{
  "arch": "transformer_decoder",
  "model": "autoregressive pixel model",
  "dataset": "flat shapes of many kinds, plain or patterned, on busy backdrops",
  "train_examples": 48750,
  "image_size": 16,
  "horizontal_flip": false,
  "levels_per_channel": 8,
  "vocab_size": 513,
  "width": 256,
  "layers": 8,
  "norm": "layernorm",
  "norm_position": "pre",
  "hidden_act": "reglu",
  "mlp_ratio": 2.67,
  "head_dim": 32,
  "fused_qkv": true,
  "bias": "qkv",
  "qk_norm": true,
  "layer_scale_init": 0.1,
  "parallel_block": false,
  "inner_norm": false,
  "positions": "learned",
  "tie_word_embeddings": false,
  "init": "xavier_uniform",
  "residual_init": "zero_last",
  "optimizer": "muon",
  "muon_scale": "spectral",
  "learning_rate": 0.021,
  "momentum": 0.95,
  "nesterov": false,
  "orthogonalizer": "newton_schulz_5",
  "adamw_lr_other_params": 0.0012,
  "cautious_weight_decay": true,
  "max_steps": 11400,
  "batch_size": 128,
  "epochs": 29.9,
  "lr_schedule": "linear",
  "final_lr_fraction": 0.01,
  "warmup_steps": 2280,
  "weight_decay": 0.02,
  "adamw_weight_decay_other_params": 0.05
}
Rows from block 5 of a small autoregressive pixel model, named by matrix and row number. Rows with one number belong to one neuron. Each number is 500 + 25 x the weight over its row's rms, rounded and kept within 0 to 999. All counts start at 0. Numbers have three digits each.
After each neuron's rows are labels from the 100 images, of 14976, where the neuron reaches its largest size: "strongest on" is what is common among them. Only what is clearly more common there than usual is listed. The data: flat shapes of many kinds, plain or patterned, on busy backdrops. In brackets: how many of the 100, against the usual share in percent.
# gate: MLP gate (model.blocks.5.mlp.gate.weight, 672x256), inputs 0-255
# fc1: MLP up (model.blocks.5.mlp.fc1.weight, 672x256), inputs 0-255
# fc2: MLP down (model.blocks.5.mlp.fc2.weight, 256x672, transposed), outputs 0-255

gate.91:515514515548558460486484518458524499488478482482510516494525492496495501500499508471502519516515488503517474482514529537487557507510521510447484554532508482522496517547514539485458445474509521536521507521492508509516496479506513509476513453432516516549488513459542549481500488477470572461475492467497496492502475469495533494507524517519489490465463469506495515513498492517467514480500493563541463502500518461497532486476481514525513527501503473478495476480504521512496530525511477478476529519465449548465492540466521492504479501498498515500476504466503500485451505560470471501493470451495487521514520505484514530477516503512504503477545494524481512474517520477490559500489507509516453534471571499515466508502476507527479504517476511497489486495510463451470502511486469
fc1.91:466484472513540500480532494473524473489475492470513505522542530456494481483519524549507537448485459484458533492483508489512494481476528512535486509469470509497486531471496517475525479550495486492425514470509506474523512532513487518532463486512509540476505465494519478467523475494559471498510496479474487505499500507567486504498501519521514514507493485531484516521531513496505492498526504470493509432527478495499517501536455486511509529552490486548497503464492531529534523492484517484527487505527475500518501475504553519465461465503516505484496526491469487438495499515483499495460526501470486451543514442507509546499540539504456486519502521521516486449480500492509485524502471550544562487503522512480530509481460494492483500487529513515506527495475526501472481511466518
fc2.91:490519511471493499485546498534480520516478522505509460511516470450494480509514471481507473497478471492539522521510503520527504474476444517490530473452516564523483516517475479489431523459556504457469518483487471506461466481514487487512527489517503490505474519533489474523491501505500526468520497535515493524511471519476498469530491525492505490496490521488501489473469541511477523518502556486455473496526530498490509523537485526551490461525500508505462519494541478481525464461463501522493561505489552499541528494504529489532518508471501501463522493496485484544542545498502513479526506526482476537489495508432527492504407521508519483504484465494497498569498523483518474481482503488447520486520505492491518478491516505515537497484526495459476502507485485484511513519489497
strongest on: blue shape (49 vs 22.4)

gate.29:485485492495434501495540508499513501478539482505542449505490461497531480537501525468450526452542515484479535551501550506514466536503467468517499546452505507515525473476481475487488485530542521467540480498471492516498504524519528518489485475484491486506535527487497488490494475506479509463475494496448515484540486495529514481481527509465509435494498568499494473503478511478476494489497531511487493525483495498436513485505491511454520495458502485467476523483528479502494533560526487496546467490510485490534487509504478518529526490491493494489459509538519542522474535523457491478508480517481480464520534479526533490469518516517519507461473493505522472502496509536508532485462524516513475471516506580516499473530528528490480526542494501548513506508483484498478491496526502
fc1.29:480505473518477553532495509502492480494521463521539516501496521499553458487483484447533522487523525516472546468468478497521462508533513528480515533489495491522504443453513434525480459491525456497485506541518514488504541546482520523516476479481519504495528488496490496465541515488498476523526509510477542514470456494502477514456518539494487505455510535528504522515489511558503498498495487493487483486475552536469502518484514512489521500504494518497477531474504481514547537477551512491526494476489515497462481494496513479552479491502497474542517506511515532484529520501485478476504482516458532497499523485517518457493515464511490476445507521503486474485495541508518504507439493513455500494511435523502490446527486537460469519530465525495512510482522470501467479494552493
fc2.29:528447493489567520491524500521512517481475445516477503527504527498460511449503549540521455459482503501504464505485525512511485518486488501501478506493519531496521522503497530473485526517453538514487505510527505472484473496519508496505470509491558485526520494521462533456507522476526480555496490526477409434479496476524502469496501451519519482513492520518485484461507506516477489510514491503467459492468495500449531499508511496487509523514473473507572488504503492475492505518484502491508501500487555487499515503495487499477498524518510498451518528504492449514519487501479464525532495447479471477508466544530487533514495477530492517493487495523487532475464523499454574520497519476525518494467533490479491524512504482526514505503500475475517526501527547523505560492490534
strongest on: green shape (70 vs 22.6); its colour: green (31 vs 8.4)

gate.631:498491503489563523483499486488494480499487477495516502517499528461483503512492509520534501508542482468505462529500537464512461497556511507507472483448494456540511527454486483525564464483519480504503496507523469459500491505511509506459492512505512482509518517483532484562513512447484485506491505502512502511500529483515488502504518445460506498466511535528530451547540519517536514457466500561525484512504489511489492520509509552512484485513512526489497497476528487524473462505501533488478503479495470470521497499483510504503465491545493528517475471512445515516482507528503502522521523508530499479437486522474476507476531458501517502465485456519506535547494452476473460488479499503475503510513466525549548513494473484497482495565536486507512489496530508506489490423468519
fc1.631:505460530506518514498495506484478482451510495521523519502577459531496486530523488510526502471507466472507472494500499514473492496500493506531534556480485487476496489485514549524524503517477497532508509518486531538480516515520523517548568516490481481513466500524508529492530498541493500456451536537479516494457514523523529471484483548527507561532503498494507502513463523507467510506493512500524526502477491480478532555493480516492526466485474511470451536495434495498538476498552470469495467529478468496517491496529518452502460505508514484485484527520496506466480536538477499498494457463497490483487502472485480531495509466485518520548508482507494488525513497477518527476487528454495466459504502489485444487515489495488533516521503503521435453510523500490537490470485465
fc2.631:480562495476482494524485487526488461541509474498485521508456515473479471506504546501507535491478523546540500452473528536504517541476512486495477442556474509464469503510484555488510506513509450503548497485452457445504541510540442485466510509468459491523513484459528538528507506501520533499515511524517511484489509525487505484478454500563511543483493468481496493454475478454476520507480447536475527510526504504487505506431493459490493542503520494522503466509546532537514533481496486493503533515469472506502470529488527545462495529499506523466510511475498504495478449498529449492499526486466466507514499532504496489495528522470520513496487494508511519510501507522476508498552495507487494511513481504516494529483484489505511527499531492494498515488455475507511511483496500
strongest on: green shape (95 vs 22.6); its colour: green (64 vs 8.4)

gate.47:472503504501527526450553527475499485472507476476518469506478523516487510509515522489481510505468446523522461498540529474521459494495505493474487503496494453490518448522463503461511501518493543494462467529535493521481521492532487458481503508471496508500519524498516520529475505519490520502522482487509482498459430553504509514487494512505493486487490519567506525481466473477499573531506502497496478506480517471497491520500494514532504533487515526480498533479555507491506532495466554503468464472509444482541513560477491533526490474510489499536566492499506436465544473479454500508470492474468509525511511507495542517520515488518537522507478518523487482458507509476509507478503477545491496502516517527515500544477439482523540501521532468484477482507492488517484474488517488
fc1.47:485522543539521489508546450494506494487513527481471459518484532526473463511526507481449507496496503548501442546507472537513492540480508462492511540495440508477494478515519488471505454484522492512542504484466521509527440460502478497464551561462439526535475532495457493499518489482486507540524499540521521503503481469498477459502507517509537490503491527517497505500522531488483525475495502539525517489504524512500465489462517467481494498526518501489497482498583517522521549506537529519487460455476498493522491533508486481466492495514511494519483473475500532507507550492481484476483524507514474502496528506510489499527455478455513502475448438486465516541500493505521469509523492481509503502496515492491487503539502515484533483484490490506502486529500526526497453464508515
fc2.47:512463521478496482479487496493478530474482492495506541472516476487493505513497513511534514503518514454494488472520482525496485501470520464515534501530508524483501469508470495441523484518529532513464484540548495500467565519479490517493504500501497512453527530490517517462474521513518510510535491493516502514467509519489484513531480439490552570460478453532541457480514476511504477524505504507500474490520517515548498476534461557486488489507499532483422536527500521454507518501535481531450455504470502475495481488482506492520495500483489480487474491485499494427511518511493486497524482518506487515495486511500480543530486494500537542544495482559509448449501511485458514509518481478492542511531525518493508530526507517494493506547532498487500482497477497545493448506468517
strongest on: brown shape (48 vs 22.3); its colour: brown (32 vs 8.3)

gate.8:451522552503517479523492497472492465464517513485520504529519527518516425439493500498489515505465508488518559517511477485481507535499516480498489542462505512543510499493521474528482511509501470480462466470492533483495500530481511464530483506491489479497470506495459513514542490488525478484506494488485499448523514491520470451493492510489508488493468467503471472500498518501516519488483454513540525508498491538495482484539485515538450513496540545519471529499505509498528559462507486547509510501455480512500532498509488489451511521516537474541487534517509513512506523504491474440497496460511440522482529516534483428500529464528521489493521520497506519535526461550486480556460469505516513460524443484511498511476498529507495522489497526510528494530507484470513526512486497
fc1.8:511467519520515482506510472554528517528467478481467525490493501474518524507488497477492522465452491515458515501461490532457471497512462514519449421517496491481483492499550470481507504468525483478490503490498513551528500505456445498471519521501494488493515501493466540512460484525519496509495533505481521468529526503497460561481506513509485554518477505500470503483496492536473520504540489507515528526466474496544527505503538522490526515505497508502534511484474521530517479492556466499520502533526483510511532486490461502481486473510539517487492502513531540461501507484441515521515490496519530495472496434536521468518493499486515507521473516538482471496489480464490456534517447509475487505488513515490478540525523504479527482495476531465480522581529470482501504502529462
fc2.8:503487494511516520504478425499494542524484440512481527493440496552499544515495519480478497479529485509498505466446530499491513525487470502476489514522498485536522525475524500466520482487514508540469532473514471515465501477519479513508518515510464497450473498473475507494515490466523483504529443470484500533496489466536531482517504491548508486502522492496500505491477515477470476527490540512495491513507491488527496549522515560477510476448539468520502498474455518517547500530488563466497511516481530480473540465549509461511462458538485483524486484534471492504534497513532484473522508527488484528500458532484531522488569499550466476518512488494478533501489494474498523503501530497495503486491473522510529503521458484505455484495471545501527496487495504466542496503521516
strongest on: blue shape (48 vs 22.4); its colour: blue (35 vs 8.6)

gate.326:485492472549503505493505499459477461538523493472488494511439516503490449478517465495492516463498520509475479521554521530539501493480500541504458497515526510464463504500538523547517477513496490483514507524442475549469488455504468539531493474515514488481536498453521518502485482514517481513511489512510520483464510476529507520467507513490529490484480481482504498462490525525504543495499557463465457530530491469524511485529488513513497504512490515454495506513510488490546464513457519499492532502437517486487484532502497505486518491500491516512515548475446528511508532472480488518509510490490511523447530476489544515516563555469474503543504504516492484487499523541492468509475477469465535502511522552534497469497467487502497520453524518541469484493494466495506501467536526
fc1.326:493442471476495455466502490540466515495483508523503511467542504483507500554466525476515447518525496519535506507491487506511489451538488501524519450526485541458491489508488516531486494474468472495437481507531546507493497443463493502568513501482494497460533536533499485490516489554529494509495473558499483472474493470527509474477489529475525519493464474502524496519486479480547518472503531519527501519534493543478507524555542506497519483498487498500513495521483495511484494471498509488499502491460517522513512503507486517507484483486481526527467580504567493464493493462469494493533502544506428512535496472498513494511472501517475502477449513492547487536498462497501498484521522520481514499482503468492527508500501511477501493506504492530503490556512491540516488468485473
fc2.326:552472464501520541464478489492495506468561470459484513556492475472488467455518470514494537523471515492538495463482494517471522528495511500520513475515511508508530516508504532521535487517552486527501500513511475514496488485533509481505521451477526499495492499503499502524486468489530479483510530479441528540468480502497522446494507492515501503512528507466498499517515507465440466479530467506485519563474517460511472495483513472540494468493504532476524511484461494486507513509499501514506501549501507493470441518512465509536509524482489445506532491488458499496518476500524481484475507452531546489510519499531495505517494488485493528475488462505450516538501472518484499501495482492537480504505490468546466458523510505515524494527534523428476479505500442490554550526507492
strongest on: green shape (47 vs 22.6)

gate.551:469449517505489507479491474534504508482486489505547511475474517503471499530521483513468473510528526498522476452482484515453535497499495532503511481466512515511526542493461521526535483527479474498496472524511488481520483480511483481521513525492484502526512514509482472493496505480531511510498467545502542485509480539474452474565509455494520459488492483533479519475505510465487477443478503531492466481517479525537511505492485467523493442489522460493493496507483518514456517542527498528513480496460559468538494532518482501443460509522516480510467482557529531484467508462528466506502511502535524511536549465526503493499480480543471508515509496488441487497486496507489516488482472519497495523489512505499526505472487519544499557492495534538545509439520479511530537488535474
fc1.551:471509504456460522493500527485491514497501543499546467484514506500479500511490532496541504492504472522494484556484525481486502512483521547503522537499457540520512440525519479485520508528522509523510484519440516518505528518507502543464519487524509499459495521469498462474495498460511470489512474520461482512499466466472508523554486476524553500499495484481457512541486526455503478490489478494507438513501491491536496550453531487483480512524549512474479507494507551531473526519490498535502492488498490479472501493521497481495525481540493497515535523476517462472514465486525505522520505498485491567501472484542476487474492485457493442551476506453475487481508501477480489556521496515501523480531506483523511524530485503479497530493478480493515488533532478450552452487527513
fc2.551:486486522536486514536481460470473473497495507498471503521489470454523461481461520537510546490536480560496487519495509483523478508482510472519496508493519504494550499471455498510509549482500508473503479527495494541438461551492524508481467517502549498498516530472503511517492497538513530449500477487496496504506499503527482546479449515464538466508494537492520442483485498492506508520493526494515491475523496542466500507472526543482479484480527504499483548459514465522534496482514491511507492491531526499532498517495548493494485482547425442514472515490480491518529498480526492498487497505525527503458499479497485515553512500520570530508471482500492447489498507502527470513486493563525500513487508515477452513495490527508516473478461529562462489489519481515487496496497488
strongest on: brown shape (46 vs 22.3)

gate.424:486440519502506476495478483461537501521523544483461539509505520501492463540518514494518496489546459488502489528471498503485509463540505471516512505511503475444468510524498454486530458488534507476494436451482479450500480496508455506484518550464482525540519495527481514538500501539509535518517496518480511478474472492486501500481535549505506518537500538494484489486531546486500508509481514507467533503518486457516507477540456545524520483494504511502511479504520486484481531493486489492494502488509500461536520513507446565502469472487502493514494522490488517485470475547496477501502482516537498483499505492520503514547530488493523509496466476477490499461503522496486527490454498490560481481489543469536502548534457532514512514461535461469536493505458483508529495553481477
fc1.424:472518514508568497496524480494495516515496495453497508510468469502523483485525529495505494494448519489523501508498472461542483480494496523523500504528536438496488476504489520508518420474513501494436503492493497524500522525499528504489461535498514488505514497496473504512484466480516522541486466465465533488456523526553522499490502553493511521514505497485510496508455518473493532461500509522492530484542484479535469518483493484471462479462502508508440485519507482500507455483548540472494478545490481495493500523480544534490515510501472460495509522510505464477495506469537475504447486522554528497499527529514536471490507523509489486467516519462474479528489538476528495476541449456528525499445534515538502494524498489496500506499540503565536503531502515517511473496488525
fc2.424:494475517512553500453545485560494483501476467517485506487508496440515512543487521495456520503503523488509473490526537469492466465502502523453531508483506515486477511438505473488500548503479476483501508465540506487479495472484454531500525509470471480508520518578523531481508543497522528505562512479467509488495496495474523556491483518535487514500468525496514498500538473461469456512477546559484500457531522466534502504503491519551505525530492502488484542493498539484489483542511503536524442458512499506539508528528499488513512450496510478509496521505503528492501520502492523493501539476490488501494497504501499476434494497497512512519548468495495495510453488526499492497491536489500503538527511429493540514481501526511502496477460492467483511468507480492503488500483472
strongest on: brown shape (45 vs 22.3)

gate.12:499474490498493515520507446512493546495489495536532495467487544494518497486536525495529483496497504478482503480507477514478464514498525499509491485483457502498578541479519492487516470527446507498508475497483492508539507508532509458474546509455445488544523540516497538493530509530508501543480550509533520481473472511513485477516513522476508492530484501556506521486497470504514496479486515445498483490520468487511476493506488470500470462482536494513539544493493518492470533514503501519465505485497475485541500484521519483490485535493543492526519531486501491465482537516492500493473509495533492495534504488462471514520528480499521509446538491527561477487476476540497492508485504520475468482505510541475491492466450538523521546502531479486469511444441481518435515448529501
fc1.12:522483469473495515480527459463500520486552533482464467508517515527521464493469508513530483445484513526461480509547520501531429500520465500479499522504526505493453472538466495523500493498518458529477518492479539504510470535486515541512489484496490502493449499515487476521517470477505493455494512527523514524495527542494492490513503548481506517488476521531516511547550541533521471522503488479484477488498448517520509477516509480525500511476500550474502501439479492505501477504472521532548517498484480491510493541487502504493510492477476528569472545514512515501503524529467490491481518488455468497538564499520516497479509486502534564509483497466453486492510487507532489484514470479492495514495513511494531482534511471498517462501464493504455489490491502430500512548505460
fc2.12:523524490577488477525479525513474465514501494511533528466499498502517494530465563457480552521547511499532462509486497530504500476512529475476478469487461475472530544511503484480505485520429510524513490535507508505509490522561509494521522526482448454494497488508485519488539477520451497495499463502543487487524451493499466510499508503471505468516513487507482505481521501520541473559504481535505481458488517539518489504517514524504503515494433524490531476497449482486508472540528497483504468492510486521493494477495486476492482534507509493492501496504537491515484515497493502512480501509501486544494553469483476551490525487466499473508499480474499515553474517513519539470500508545506501434533502498490519503501522512531454524522485493459510477437523520521532469484470519
strongest on: brown shape (48 vs 22.3); its colour: brown (25 vs 8.3)

gate.80:517506502526500481480502506484501487474523587486500431526484484451516528523483498503521540514468501478522497511489480458495491494498462469544481524511502499535526451519481488487478511521469474538485496495490489570497493521475484508547532464500490523513494492504483520528489500502522495470496521506500519528474463486439497431488498526513475492507461489485466501475472495478472481507506479508531520528515532561503535519506468465563554526550525494482478471497495514522495531513492503517505514469512464531505523497479532523519511479482527517513534513510517473474494472473503454502522479512507499477481551508493510492546525498514443507476479489508484479474506465541480503487465529471498543481512506494519530512514465507528478511482476439464483530485524527482532466498508545
fc1.80:474482493464475515493486507496530485480470544478512426519519505450507493499483491506530510509504474484472506512457503537545508465528533534494500513527546509522501514542456494528497450525502514541487458496531512460512425517486519480509491511488475524515502481492501516505506554477524523508512538530544496481464520498489463473467499499506469518494481499497476506526526527526528539504496509442530534499464493477518518498516543507513441517496514503494500475529468479480526499490518504514517463459494502503474475500550485479514446472488512496512530520496473514469500552467472487490475513510462487447492506499504513517520508487513495513502508514506501548460496483553502438519474507498549501568478492478488510521527467527491486464482533521537536465508479480513497497456508502
fc2.80:502475515520542515457481514485456530466529487488524552467546458492502474492501494464496485475513486492541554509505490476465484497521484525507464502496478522499484478497557500485499483526502510505548539520508495500525503502496497513494501474494480448522486495485514479523517500513497463475547452485466487502532477545486489485532515451525451474512442506494522496486557501491488514483484458515554515503496523502525460482497523467533454495526517515528478487508518514451494531497478484486475482538469485504503489513496497479479527532507463523499565547508524507480478491498510491476521532528476526549517494489480508494499524465472464501491530491511479464539541491508476488512547557527506534454505535518482501489450469510510507490528502465470521521516487505491514454546487546
strongest on: blue shape (47 vs 22.4); white shape (46 vs 21.6)

gate.545:522521468515500509541460464470524481497481490508468569503477496513499484487505515490461476527524481570494507501519505452528484527531477521541468518498518487513514505515505536446476527478498517501470460490504518487523483494478533475479484496471505521446505466471490533517500496546509515528494439513508505496493475511498468513489540542460514494515551466518506479474508507522515499524495531480518471480536459468545477509510464510515454532478554498498477496512527467522479495463440559514522514496516518537485497481489521494442481505545492505458511493523519481481508539493481526498504537507486492558500489500483482516536503518464499525513509487460509475488524521482524495519516506420502490516493503497515513546510508495506481476490491439462453513509478494481527524501478492
fc1.545:487512548494496469470520479495515508484552518465481527486501497527449482511507537519507466530490512528503535502512480465515512479457513502502523531466496513509492494483515483548499501537503526478534496535486535501491488452503463501542514518482516497502485533477472456475506470468463499514499496505482505487466462467514491501530503494475533508485565489462516534479468462517449468485486503523513515512478529483509526521480559553533543526506504518484469509497503505499516478456531502538503458508498456455503532514501503511492499479478488527474481547535467470468482487493535492509468475549482519481501461513501505452472442509532475542461526455510528466512512534549500473488518503524532532480488513482491486487525535498481467492522477517524485520486484495550471533492531529
fc2.545:485501475518500516506534517491499505507499525482495488522472469500512496451489478500538542506511481500549436498478489488512493469520477512516491484524569497486502499552504468483465537490495490476470455478462532476474493511505531470469491482475466494497564521513552512495501499523551476491484514522519512508511533498495510493493510519545434472482491511521511513455477496469507500521487525520504476533540488510490483495542480485524483517513500513547478451444511507500480529549499503466472500497488498483527503514495489505498524442513530536523501500517519516552466509521486502508512485448511497561488516447521486491529499545484478457485502525455536468509492502517581519450500504468472480486492509522506503515454503483524508512512521512519489499529451466482498491465489545
strongest on: red shape (54 vs 21.7); its colour: red (30 vs 8.2)

gate.236:520481482480535486484459498491502464502535494531509539558472503492468514526482491456479528523515481519514483503479502486496492519495479504466443511459475471501483499514448532458511456491491478524500506491522531516517519509498505516462482484501544516497466530520520485471499468538504510459503539528493514499529536475500508521473471508531488501534506532484499517502504483545574504584530494506461475512502489514538475505495510512451492549496464454492519474484526541458502495528509492521537507511516507472532471520483511462486501516477464492527481502512515493495498494508500495503522510526490526449522459511531498489528499520509521491460500491500452482502461464550463538538463557504544455512512477510483469520507487515481480485501432505477516491527484469461526509489512518
fc1.236:469470507484512467502518491492494480519500457510475506516477513456504463518542488503519457530476475523530535492499501490465492470524531500522484525482466482516526500501503475465530474469481502534524480485487512501504530452453481539489467469486448504546499513527505503481453465533537500497482470532480521529495494512506531480532502495501504526516469479480485439457490544538531565494480491528536500496475520510476533480539518529488482423515534511493511486509529437497533539487447488524481484500528506508477485537524492525486505481517511488502494532504462512505480508509476516513466521513517505534498485479489439510487486528497482516499480460522507497492501545519519511564449508500501508530468470485526536514498449479484480519509477494499522530528497512539502487522559492
fc2.236:474525538548546555519526508476485511490470515485494503505511526477484505484542534489492528476511509508533486475531540550531478518481517487473524497531508449520472516550475470492463523489504477466453497520520483472535498531509541534494505467562523483493537464477480502490491501527549475489497492488512470446500539479512494493493498505506513466479513538546505491534477501456494477541510519532470512509430514519533503536489520535491463484482501506489521495471498485530501524496512449526465509499484527478512524473491431548507503478511508477489499539510493484534494483503497496516499508491490515458522482444515477452461494485498492527503483452488513481551445528535490510535471473537485515509528476512471479510506489519469486474486514456460502497511513503496483515490481516
strongest on: green shape (65 vs 22.6); its colour: green (40 vs 8.4)

gate.341:510517516514472480480545501517516514495502469515496472460467515514447480523519533525518486521485478485509467503479486517506480556505500518486476506532449472526512478519486510513522512553458509500482457542511497456495535464533536533489476531545518504534472511495489454473550497470522493505483498518480530505495501505476450474518505492484514513513517484488492487448510446518495475543503499449559476473456498498525470475487497465497507540520472476490505494491538494517501498461523515498476522468491552490510542523487518546511505539515491475527523487548498508494500436519475534502520454530526517498476496459532502506472486482500518525485460479538523477477482509536480506507531479477506492490547496478486452554470541521446498530486493509509527492487511469483482507526520491
fc1.341:503501457543543496538520506522470489480493538468479442489486505465517486483491528529505546521480523540462476545491509522517551538501469483475521481490526509507518510518503547511482467475551509521527530508515474486484485541465525482457474502467494522520508477469464506526467470493529534494494541538483573458481519483485492493485520512490555490520465511552501517514464489548515473504486488524474468441504498515528517545493508513518516488500499516506508485480491490517516505488530508531469536512517496509482457461491467491481483497514501544503500489507493529515500526529486460489556494481450527447494460490479499533460501521532492502451530477472506513522495527501447509504523523474511490484460499533505481487501500519483480503462503434529470478493494508481497497503494512
fc2.341:511467504498448523524502501470499474499490500482491484506507546506442529534521489506524507488531490503548512492534463536514506472499538542479501500472512472496475454521449503534491489526489459514504493553526500491502464455520462481535528474527517505465506511419482475505495507459523469496496425497519472475506546492510508522503489519490514550455512481508509478496543510510520534500489468499516483476507490511497559491567503525517502505463477499504480504499484531492473484489487497513489476475503509541499482469492497498496518522494541479476471490518495511529533526501456529519507527543499488489472489457484500452484513506539519556543488481486504454529522504518483521514500486495483470507481518488461531483454498497478536488505501582516501495492481481553461511497525505
strongest on: red shape (48 vs 21.7)

gate.58:505485497472486503518527489447498506482473495542520499514504493514486536447469500440496532537526517518497484485510538472530477513443508516517500522505513528522521500510475513550504473482485496494440525497507509502521495493529540540486470489530525437492525479470473516544500523506545520484496492499499485478532467454454520548490490499554470521520473476495491432489490487482512451456508507474509543492500501484490470535483492504518495527507510500492505525494516527487536497514518506496482497508490542499491519470458499484448537510500507506523455501496517477493519516512529529543483478526526481483448491514522536495501523479481527468516502499503537526488484518531466517469473519493494516511473534387481482524514472501508531526507460458515458514484508515483491519514479486
fc1.58:527507499510480487503528541507491522456467508511500518510532474505520461519455490516480500491485507495506503489488510501498505506528482486509502490443436522528487488453542452491518507480453494487499496443518501519444498496525532555513512538500470447482475513516473502461492521491509420555499522505486531539523534468475475497507543496489488459513492521557451472488508512529527519497538527513507517485496529540464479455539512517478485513485460515502522481505452482534472508537477526540503493543496530484524522483499459484511497523544526489505518513484505476512469481520482497515479507492510508518518541483457507491529506496485528482515469493514527488489521506500503492424487492529488444514514472505495446516502502490493486549521503518482501475536477490526469529524513530
fc2.58:493502542470485483482466500532488521519568473499494535530494499502460483479495499470491487478521565525495465485520485518494528497508528481508517480520508453503513470529462528505522489500519516537493465509518554493507517541504476449497521478495486493480507515498494501510522503494517557467439481484502477516504504545511535533530490504559473484505514517474522506539485493471463493510457481534502468468519495535513459536464476546484531492517500509431504540508483473485513465518489485499509474483484504509485511471513482502478504530459462511526468495543478576497497518471502503502515508505478498518596518497500520516483452540519473485520526508513485495480511519554510518523529510508458508466513511520531505479493505488495516506475485511513510502445505494437508502474516522
strongest on: red shape (48 vs 21.7); its colour: red (26 vs 8.2)

gate.334:463509481504452552512496474494525514520490504508520503491482505501500461497468500509527432463459463533466499488504483461485482490540448475490489520522472553496516525485498544508513523550502525513511502508528525471543510497457511493492469497541496522514486463469537525453492457486498529501508544501486525510508519487504501503499530509443485503472519524511478524470512517511488539517514530503517510490498494486450505494512471533516496498460492527507512472514483531494506497484468495494442527462465499478479468522504524538473455540573523487508478520474497454512501475537470489518502507504529481469502514535520516503486513472516439487532501515500501499494538489477519449485556556467513466540497482495508485499487524517514538483484500520473544464486534487475554492481510491
fc1.334:503486425456481540477478507490514505518478489461496479498550509510449518452471518496498534481499535512487539521504515484492509497500498505529514488557498496493470488483501519474489531468487528496524499451521542544535511536485492543492556505533498550444532494458493513484495505522520510495481501464502506500517483505497492489516485526434458500474483484456506489513515464484479483518531470525532511493487482523487503508500528519484511526460506506511483492477483517526447528493499491479468478467467512488524515538500499523483535509520463515436431506519500486468540469542497528523476486521473478492515517540492495435506493510523529512514484523492463483545500500517491518483500521513499475503512492540512518493513504506524469471523451519552482490547521483453540530491518515
fc2.334:459495508515526494514488526499487495506466523478507572515508511492492500513517483502515493468433532463519512461489496510515487556513486534488504540481552514503519490491509520491518510505563494486464515504505479434555507494498541515526513468498483498523425501486524486472489497490490503522541500527476531504498517490515477526514521495463470519521523514519524476488560539494516484467470547506457487557474505524520485511502497499537492455487470480509527455552487488509486492533477454479473516490538514507485496490485480498452492520509484501504518529502479529535486490484477485526493441518477517496477488466521527528505508496495506498500554520520535523483512480477486445504512516511475517526496522496502466504473459468507513478452504554458501507499468499521444538481465522
strongest on: blue shape (57 vs 22.4); its colour: blue (39 vs 8.6)

gate.414:477465499528514508533472475493507481510485476503494485530485478484484491517495511508476494552492526517490537474510471534503531490486512512504498473489468489517503494475482480471473512512495483530499486465524516503512518475536517517486509472497509515483482487472522454534506458506500490487519486525510499514508530465504473510483506551502528488497455524461492521541497494537512485473502496480499502487524469479515505480534500547556504478503493516556502505539592483454455493511517489503483546508529526517482435476528503468498493471499539474527510517482494535531520485492428473550499483519480538476520499497481493499509510473524454504507531493507484534481490508479476497505447471506544504473505473502538535517470476499461501458582524486525507459523552460536535480496512454
fc1.414:476489531526490514521501534523480485486490497470485478530474523502533486506496461485517452478453512516534495544476515471492490495501526488501540472521514514480530476497544545509527522492485506466521508503511525483515469488520504527469465516472511501510491485505467494489494496483473510508506519499493512471541477491537541523452489513501495542534492459502502522528553529484496497526508528498482514507548451467492509481467552459542484470500552505524517504432450532462490507508492436526468496524460465493541480529533511484490535500538502487498507501486443542543485517524461512488468474518511493510489528528541490516514496531477488503478493492453510552520457514464474486495519464488522512504497543493477485485492498485513489508477464463509495487489520444486564468516519481
fc2.414:519494470431490498484498502523475533535496489484505485498468411518525518489499484513506535515493490538499496479503505515493522482536478477502492496523477495518502503453524480485513505538456540451503523490538527524532512495514538543515490475468533506490516487492444485505487501501503497501500487512534466512507555525524494450534495501486456500543532525482495510470468479532496453494469480508514510490537506493498466505462458503547483517481490519510464551538518476516525520466481498547549492522512519465489528477446539511492526537490550546481459505532474497468521489489535534469508523541517493517452510495478469479506486508476512494498509492482467469511524500463491497489486497503494510466531477505470469540494497464524475449494554474511520493507464515514489523518511531
strongest on: blue shape (57 vs 22.4); its colour: blue (27 vs 8.6)